From a checkpoint of a small image embedding model.
Model: 2.3M parameters, 64-pixel images, arch convnext, norm layernorm, activation gelu, patch size [4, 4], widths [64, 128, 256].
Training: soap at rate 0.002, 18800 steps.
Data: 145000 training examples, 33.2 epochs.
Rows from block 5 of a small image embedding model, named by matrix and row number. Rows with one number belong to one neuron. Each number is 50 + 15 x the weight over its row's rms, rounded and kept within 0 to 99. All counts start at 0.
After each neuron's rows are labels from the 100 images, of 14848, where the neuron reaches its highest value: "responds to" is what is common among them. Only what is clearly more common there than usual is listed. The data: drawn branching plants.
# fc1: MLP up (model.blocks.5.mlp.fc1.weight, 1024x256), inputs 0-63
# fc2: MLP down (model.blocks.5.mlp.fc2.weight, 256x1024, transposed), outputs 0-63

fc1.572:38 69 30 35 72 45 73 42 61 48 47 38 53 70 41 73 58 54 78 61 44 38 44 57 67 56 46 14 26 66 34 52 20 37 59 43 59 38 48 60 62 38 47 42 55 48 29 33 34 67 78 63 23 68 56 56 33 61 21 57 19 62 57 40
fc2.572:37 28 56 48 79 54 45 47 47 49 42 64 47 56 31 50 42 54 80 54 41 31 23 48 28 62 66 70 55 53 58 38 72 56 45 56 64 63 76 42 59 70 46 49 52 55 34 69 42 42 51 45 49 31 36 78 39 45 71 70 53 80 68 36
responds to: narrow

fc1.410:35 57 74 29 34 58 78 66 61 63 49 54 66 43 70 22 41 82 49 61 38 39 59 54 41 42 32 62 51 70 78 48 48 81 34 41 41 67 68 59 64 73 23 68 80 34 29 63 47 40 32 26 67 50 50 73 58 77 58 49 88 26 58 48
fc2.410:41 42 56 39 59 60 48 67 45 62 35 38 28 47 30 66 48 53 32 44 49 55 65 35 49 59 46 64 52 30 38 48 57 38 30 47 51 22 43 56 69 14 59 44 80 72 61 30 33 44 72 55 68 34 84 37 40 45 26 36 45 58 62 84
responds to: three-way forks

fc1.667:65 16 67 51 57 32 31 32 57 56 50 52 68 50 75 49 32 43 71 53 37 68 34 46 51 51 51 62 64 63 34 50 80 45 50 47 63 46 65 83 52 55 39 78 15 54 38 55 49 65 41 44 56 74 01 33 80 55 77 60 86 53 39 78
fc2.667:80 19 35 37 99 39 52 50 20 72 40 52 64 54 59 68 70 33 67 60 35 29 48 69 62 71 44 51 45 71 62 55 39 81 73 44 59 49 40 53 49 63 42 67 49 36 35 67 47 54 45 68 47 69 18 73 33 60 35 31 66 44 31 57
responds to: three-way forks; wide

fc1.367:46 23 33 21 43 25 62 55 53 40 56 62 45 68 60 68 50 36 31 26 29 59 48 81 72 42 28 46 48 46 31 68 40 46 38 58 35 27 38 42 33 57 43 48 44 52 46 51 57 61 50 69 35 46 73 60 34 27 63 77 23 57 01 49
fc2.367:82 41 33 35 66 55 29 22 45 43 32 70 60 53 63 53 52 36 38 58 69 59 43 49 51 33 59 44 28 30 36 62 35 51 57 78 69 25 42 68 50 45 49 26 56 80 69 38 78 40 30 54 52 52 33 60 45 64 41 65 58 43 29 64
responds to: narrow

fc1.412:85 51 20 32 45 59 31 34 70 40 57 55 65 43 46 35 45 44 76 57 25 56 62 49 65 45 35 40 52 42 33 47 19 44 28 50 62 26 42 57 85 43 36 59 48 44 58 57 40 54 48 51 29 66 32 40 34 70 48 46 49 71 75 40
fc2.412:57 32 41 44 78 43 64 36 15 36 50 59 39 58 46 56 56 56 71 99 64 51 26 63 42 52 76 66 45 32 62 57 78 54 30 32 64 31 53 35 70 47 52 63 50 50 29 56 70 61 49 58 55 61 34 65 34 47 54 56 95 43 78 47
responds to: narrow

fc1.434:70 73 39 19 58 57 71 58 58 67 63 57 47 53 65 45 46 43 61 56 41 52 52 61 36 57 47 49 50 53 45 66 17 46 23 62 45 64 52 38 77 62 54 64 50 41 65 60 29 31 56 68 69 56 55 56 34 51 65 35 23 47 86 53
fc2.434:51 45 80 60 87 54 52 35 37 65 76 32 25 55 48 34 53 63 26 59 47 38 47 67 56 34 65 46 58 50 52 61 78 40 01 66 50 48 43 42 57 75 51 54 31 24 31 64 50 44 60 67 46 43 55 66 53 47 46 62 56 56 40 46
responds to: wide; drooping

fc1.179:55 43 63 48 51 65 35 20 37 74 29 62 40 60 63 60 49 45 30 63 63 64 43 59 48 59 58 19 56 49 36 42 43 53 48 57 57 64 58 61 59 71 63 64 28 53 33 34 41 45 44 72 56 67 90 57 70 35 64 62 45 59 26 49
fc2.179:61 18 21 70 68 50 80 49 17 72 63 58 44 31 75 61 35 40 71 51 51 40 37 17 44 69 52 38 45 54 51 58 52 45 63 47 55 46 38 61 24 58 38 57 16 35 48 74 41 57 50 40 50 41 33 57 37 50 59 58 79 64 44 55
responds to: three-way forks; leaning right

fc1.74:77 76 69 58 33 64 54 35 42 38 32 70 52 36 36 69 75 38 74 45 54 49 47 46 51 34 52 31 53 36 41 43 62 38 46 55 40 66 49 31 50 47 59 42 44 43 47 47 29 47 50 64 36 68 76 73 36 55 45 58 56 43 41 62
fc2.74:45 53 25 66 89 59 51 37 38 27 18 61 51 68 65 44 51 63 50 61 62 32 41 45 33 33 45 51 35 08 47 64 47 59 81 41 43 47 48 47 61 73 26 49 49 58 26 53 71 40 48 41 84 50 53 38 55 21 60 48 44 69 45 69
responds to: three-way forks; wide; autumn leaves

fc1.713:50 50 67 46 57 50 52 77 46 46 58 42 50 49 61 27 27 54 36 48 68 68 72 58 78 61 46 68 69 64 52 30 76 36 14 76 23 56 61 79 54 48 48 36 56 44 45 55 56 59 49 57 74 91 35 39 45 43 31 10 42 05 58 52
fc2.713:32 57 48 54 00 44 41 17 71 28 58 44 35 52 47 53 50 50 43 34 21 52 69 15 49 62 38 22 46 51 51 42 39 43 38 53 53 50 46 61 56 61 60 88 60 46 75 43 15 54 49 66 87 23 69 52 40 39 44 51 58 35 45 49
responds to: wide

fc1.677:33 26 58 47 64 36 46 46 64 50 40 52 35 42 68 68 66 38 33 63 64 30 25 65 44 61 42 57 38 77 31 40 52 39 43 41 52 34 48 35 41 44 45 76 40 75 45 59 38 62 15 41 51 45 49 67 45 61 28 53 30 32 23 52
fc2.677:76 85 29 53 83 58 39 56 41 43 39 59 76 54 70 66 37 51 39 37 50 69 29 53 76 41 57 65 43 58 36 48 60 50 53 50 53 42 62 41 23 55 42 46 45 63 30 92 64 43 36 41 56 77 06 43 43 33 54 62 41 35 34 58
responds to: narrow; leaning left

fc1.430:51 49 25 43 60 67 54 70 40 28 54 59 55 47 31 40 55 55 39 85 21 66 67 38 56 71 27 53 46 42 42 54 58 39 47 44 42 56 59 47 46 50 40 52 69 61 53 65 58 53 65 65 47 54 35 62 51 29 58 66 29 43 65 56
fc2.430:44 53 69 33 18 37 49 45 70 41 42 53 52 54 59 33 49 57 30 39 32 76 45 68 47 60 97 37 62 62 61 59 49 46 81 70 33 40 57 45 42 25 68 61 51 39 52 21 45 55 30 67 63 61 37 32 66 37 41 35 49 72 62 60
responds to: two-way forks; narrow

fc1.307:43 44 48 37 53 48 51 53 70 66 43 60 63 21 52 67 56 44 42 50 76 40 52 66 61 43 31 68 57 51 58 81 32 34 37 63 42 55 05 37 53 35 33 47 49 39 56 53 47 56 68 02 41 59 62 35 63 48 39 39 53 45 70 54
fc2.307:65 61 29 46 39 25 71 31 42 41 17 48 29 38 50 42 58 82 27 66 63 66 72 34 42 68 46 71 63 44 38 61 30 52 85 24 57 72 59 42 62 60 36 86 70 49 47 43 64 51 39 78 77 41 33 46 17 47 55 48 68 33 47 58
responds to: narrow; two-way forks

fc1.596:51 35 62 43 53 41 46 40 59 43 60 47 57 37 67 76 43 35 26 19 53 53 36 63 43 49 52 57 36 45 44 62 35 48 75 36 54 70 38 56 37 45 60 39 35 50 24 37 50 63 57 44 38 64 57 63 81 09 55 64 10 49 07 31
fc2.596:77 54 26 55 58 51 61 17 35 44 43 49 67 52 62 31 56 26 46 28 75 59 57 47 39 48 55 32 52 44 49 55 37 41 54 42 46 36 37 48 56 56 40 43 49 63 80 57 67 46 46 48 66 73 41 40 51 75 45 50 46 52 34 60
responds to: wide

fc1.581:39 63 53 50 72 59 60 66 32 30 68 47 71 51 61 35 36 47 45 62 51 53 79 53 31 53 47 57 41 53 45 58 95 57 40 41 47 65 62 78 59 69 64 53 57 23 48 58 54 47 42 63 55 86 34 42 26 54 64 42 29 15 62 57
fc2.581:16 51 81 65 44 30 39 69 74 57 58 19 36 46 33 39 46 39 15 48 50 33 71 30 28 54 54 36 42 66 48 55 31 39 43 49 49 56 48 64 52 51 60 55 49 53 26 33 42 77 62 55 70 23 85 55 49 25 38 33 40 29 52 34
responds to: narrow

fc1.145:69 96 25 52 66 59 67 69 62 41 64 34 57 45 42 38 33 44 56 63 68 35 62 56 45 64 37 60 47 64 46 70 42 39 57 59 44 53 47 50 39 67 73 75 70 54 48 57 48 40 62 37 64 79 40 49 38 44 45 53 31 52 99 28
fc2.145:39 44 89 52 73 43 64 52 53 62 79 57 66 58 56 26 32 65 28 42 45 40 69 58 51 48 68 43 56 39 65 52 55 33 16 65 53 50 53 30 61 68 58 53 28 35 29 49 68 48 53 78 60 62 38 57 44 65 49 44 27 43 60 43
responds to: leaning right

fc1.82:58 36 46 41 49 46 56 49 52 33 59 47 67 31 62 53 55 43 40 46 51 63 29 66 66 60 37 40 48 82 65 30 69 45 42 51 46 19 40 71 49 54 46 69 20 66 58 61 37 59 57 58 60 66 22 40 68 53 60 74 75 36 47 77
fc2.82:68 59 19 36 80 45 52 75 29 46 44 70 51 44 46 50 65 45 56 51 64 56 49 74 58 41 47 42 60 66 45 39 19 66 59 34 67 39 48 66 41 63 37 28 80 57 32 44 63 55 64 67 39 75 20 76 12 42 59 43 37 24 46 40
responds to: three-way forks; wide

fc1.707:55 46 56 49 50 58 20 58 80 35 53 42 37 55 64 46 59 50 50 49 57 70 61 33 49 48 51 35 51 42 37 51 45 59 64 59 78 53 23 56 43 29 56 63 38 51 44 48 52 55 38 31 57 38 48 69 38 66 60 42 37 68 75 48
fc2.707:63 50 54 55 50 72 39 44 36 58 61 47 63 60 37 33 12 60 46 33 51 63 64 45 62 69 33 46 66 59 40 54 61 27 47 76 60 26 51 31 50 49 49 53 33 49 50 49 57 31 40 35 72 89 44 36 32 67 68 60 35 42 22 62
responds to: two-way forks; narrow

fc1.346:38 56 25 70 38 50 52 63 53 38 43 50 55 62 29 66 93 30 62 27 52 48 41 50 22 37 49 36 50 38 50 53 55 35 67 47 40 83 56 71 21 17 34 16 60 46 56 38 34 53 49 82 41 47 60 58 72 48 52 43 34 51 57 44
fc2.346:60 73 37 48 50 43 58 34 66 34 63 78 66 56 53 29 36 53 47 25 33 68 56 75 37 24 45 37 46 54 46 61 59 53 37 50 25 66 77 51 63 62 48 31 22 22 52 46 48 47 40 48 43 57 51 25 66 51 42 51 68 42 37 51
responds to: wide

fc1.229:35 45 31 37 44 57 22 58 65 55 59 39 44 68 62 52 57 39 41 50 48 52 72 50 44 45 76 43 64 67 40 38 56 80 70 64 29 85 59 61 26 83 53 42 28 31 37 54 55 47 28 17 57 59 33 49 29 62 50 61 48 64 46 35
fc2.229:49 51 46 53 70 50 20 80 64 66 91 31 59 70 37 55 62 46 45 49 47 47 50 59 51 33 42 36 68 63 53 60 39 47 43 77 33 50 59 80 69 42 48 40 78 45 45 51 37 47 49 36 38 28 55 67 54 55 37 42 44 47 44 50
responds to: narrow